A small audio captioner, trained from scratch.
Model: decoder width 256, decoder layers 10.
Training: cautious_adamw at rate 0.0011, 14400 steps, batches of 128.
Data: trained on single notes of 20 synthesised instruments, 78125 training examples, 23.6 epochs.
Rows from block 8 of the audio encoder of a small audio captioner, named by matrix and row number. Rows with one number belong to one channel. Each number is 200 + 20 x the weight over its row's rms, rounded and kept within 0 to 999. All counts start at 0.
After each channel's rows are labels from the 100 clips, of 14976, where the channel reaches its highest value: "top examples" is what is common among them. Only what is clearly more common there than usual is listed. The data: single notes of 20 synthesised instruments.
# convs0: first 3x3 conv, stride 2 (encoder.blocks.8.convs.0.weight, 256x128x3x3, each kernel summed), inputs 0-63
# convs1: second 3x3 conv (encoder.blocks.8.convs.1.weight, 256x256x3x3, transposed, each kernel summed), outputs 0-63

convs0.36,194,176,196,184,207,190,220,179,189,179,263,193,195,175,190,177,165,200,229,230,234,189,195,208,203,217,214,187,161,200,238,200,186,162,211,166,190,185,220,188,207,231,187,202,202,179,203,217,202,213,191,172,195,218,209,227,208,184,224,224,194,210,219,196
convs1.36,187,229,181,216,215,214,200,194,208,180,189,222,189,225,184,176,165,218,172,178,205,224,209,211,203,191,213,199,184,208,235,201,181,227,200,184,219,219,194,196,231,250,213,210,195,193,182,186,210,203,260,212,199,194,193,201,168,185,187,226,200,188,206,202
top examples: sine tone; vibraphone-like

convs0.176,224,201,207,200,194,193,166,203,200,175,214,211,250,175,243,168,215,200,237,214,182,214,194,200,223,200,215,188,204,188,224,149,163,195,219,196,201,175,201,201,185,202,190,203,282,196,178,170,218,229,195,209,200,198,155,243,181,201,231,192,211,197,204,204
convs1.176,193,174,200,228,196,188,194,194,210,182,198,170,208,211,246,193,204,188,175,171,228,181,180,204,168,161,158,207,197,188,193,153,205,206,230,205,168,191,199,218,216,195,192,195,170,225,179,192,202,157,164,209,198,191,210,211,214,200,199,223,211,203,188,183
top examples: sine tone; flute-like

convs0.35,200,208,207,186,197,209,173,179,204,146,212,175,202,243,180,185,200,196,213,189,207,199,177,187,175,201,193,200,122,181,239,191,141,190,192,196,167,188,201,221,209,221,206,211,189,186,176,206,195,200,192,197,193,201,212,170,190,193,165,196,223,213,195,182
convs1.35,191,202,194,227,185,159,200,173,206,164,195,177,221,220,184,190,213,201,222,182,163,217,180,245,195,189,169,191,183,189,219,229,245,175,190,189,180,187,222,193,203,209,201,241,215,208,133,194,188,199,207,236,214,196,198,190,217,182,221,212,183,184,206,193
top examples: C#; octave 2

convs0.126,198,193,183,231,210,243,227,189,197,173,172,199,186,171,216,190,196,194,214,213,184,184,182,177,180,189,201,211,189,196,195,204,216,208,176,186,203,202,172,198,195,201,188,195,190,203,203,199,204,162,193,206,172,183,197,231,168,223,184,201,129,249,209,211
convs1.126,197,247,206,210,210,189,248,185,200,213,201,207,207,180,203,220,227,233,158,210,192,209,214,190,182,183,191,185,203,201,207,197,210,213,198,178,234,244,221,178,204,161,197,204,224,158,200,228,206,183,219,201,189,187,203,193,199,204,224,167,180,214,197,214
top examples: sine tone

convs0.140,197,179,197,195,193,222,193,203,192,153,210,182,195,204,161,157,214,182,198,212,218,226,195,200,165,197,206,206,165,186,200,193,206,192,191,180,190,211,187,226,216,206,174,174,170,176,191,226,192,173,216,177,174,209,209,190,211,199,191,206,199,224,206,186
convs1.140,190,204,185,184,213,193,185,200,224,192,187,201,201,211,192,229,246,209,196,181,177,222,196,233,187,199,191,202,162,201,175,217,205,218,181,204,170,181,156,201,171,220,211,234,167,232,223,221,198,197,228,224,240,203,206,230,188,204,217,214,183,177,187,226
top examples: C#; octave 2; note: C#2

convs0.170,208,192,210,204,202,218,206,184,175,181,206,167,170,206,166,151,156,200,201,176,220,198,196,204,176,217,192,193,159,190,217,209,130,192,220,184,189,207,198,209,211,175,207,208,168,192,170,201,197,192,209,180,185,204,203,152,228,169,174,186,205,213,213,191
convs1.170,192,201,188,203,163,143,206,177,190,192,237,230,209,219,169,229,210,164,184,175,196,218,208,262,198,204,180,190,169,208,196,187,202,207,172,212,184,184,236,197,205,207,217,259,195,228,162,183,217,219,216,159,197,201,216,185,186,176,182,212,196,191,223,176
top examples: C#; note: C#4; octave 6; note: C#6

convs0.114,206,212,177,205,186,273,185,198,222,225,190,204,221,191,202,181,196,212,239,178,184,243,191,194,208,174,218,186,189,184,191,200,211,186,192,204,206,222,210,200,178,189,145,208,218,200,183,218,232,167,196,198,185,218,189,230,209,199,213,219,225,203,243,227
convs1.114,211,207,211,187,152,190,217,222,206,207,188,212,199,210,228,241,223,206,223,199,202,188,201,208,185,202,191,181,157,201,203,190,174,209,220,192,221,198,203,191,200,231,202,180,213,170,226,161,194,205,192,219,170,230,221,215,202,181,178,216,211,231,189,227
top examples: sine tone; octave 6; pitch class: C

convs0.14,179,156,190,198,195,209,239,202,180,192,177,144,190,211,151,213,211,206,205,219,174,208,223,209,170,198,194,197,173,178,152,225,200,170,193,184,207,195,205,187,169,203,196,179,185,191,182,174,195,194,214,200,185,217,216,225,195,203,245,203,189,200,148,194
convs1.14,232,232,216,234,190,198,220,195,199,233,158,161,204,205,185,183,194,224,213,177,160,200,199,193,190,162,203,190,173,169,244,188,225,232,206,168,215,186,195,196,221,209,189,202,190,177,220,216,176,191,185,176,216,155,172,187,161,223,242,136,195,252,202,198
top examples: sine tone; electric piano-like

convs0.18,211,197,187,215,195,197,205,196,200,140,209,177,175,222,143,230,184,272,191,196,164,205,208,193,191,182,227,190,128,208,199,215,202,195,200,186,192,202,181,197,169,190,186,193,188,225,169,216,194,199,178,239,223,213,191,201,196,226,200,166,192,203,187,213
convs1.18,193,200,218,231,206,208,192,218,198,222,219,202,168,197,171,221,186,173,203,220,147,209,206,188,212,227,203,208,199,210,178,192,205,212,203,214,191,212,191,212,191,185,192,191,222,231,191,192,189,217,200,183,198,197,218,192,224,198,177,194,218,202,197,174
top examples: C#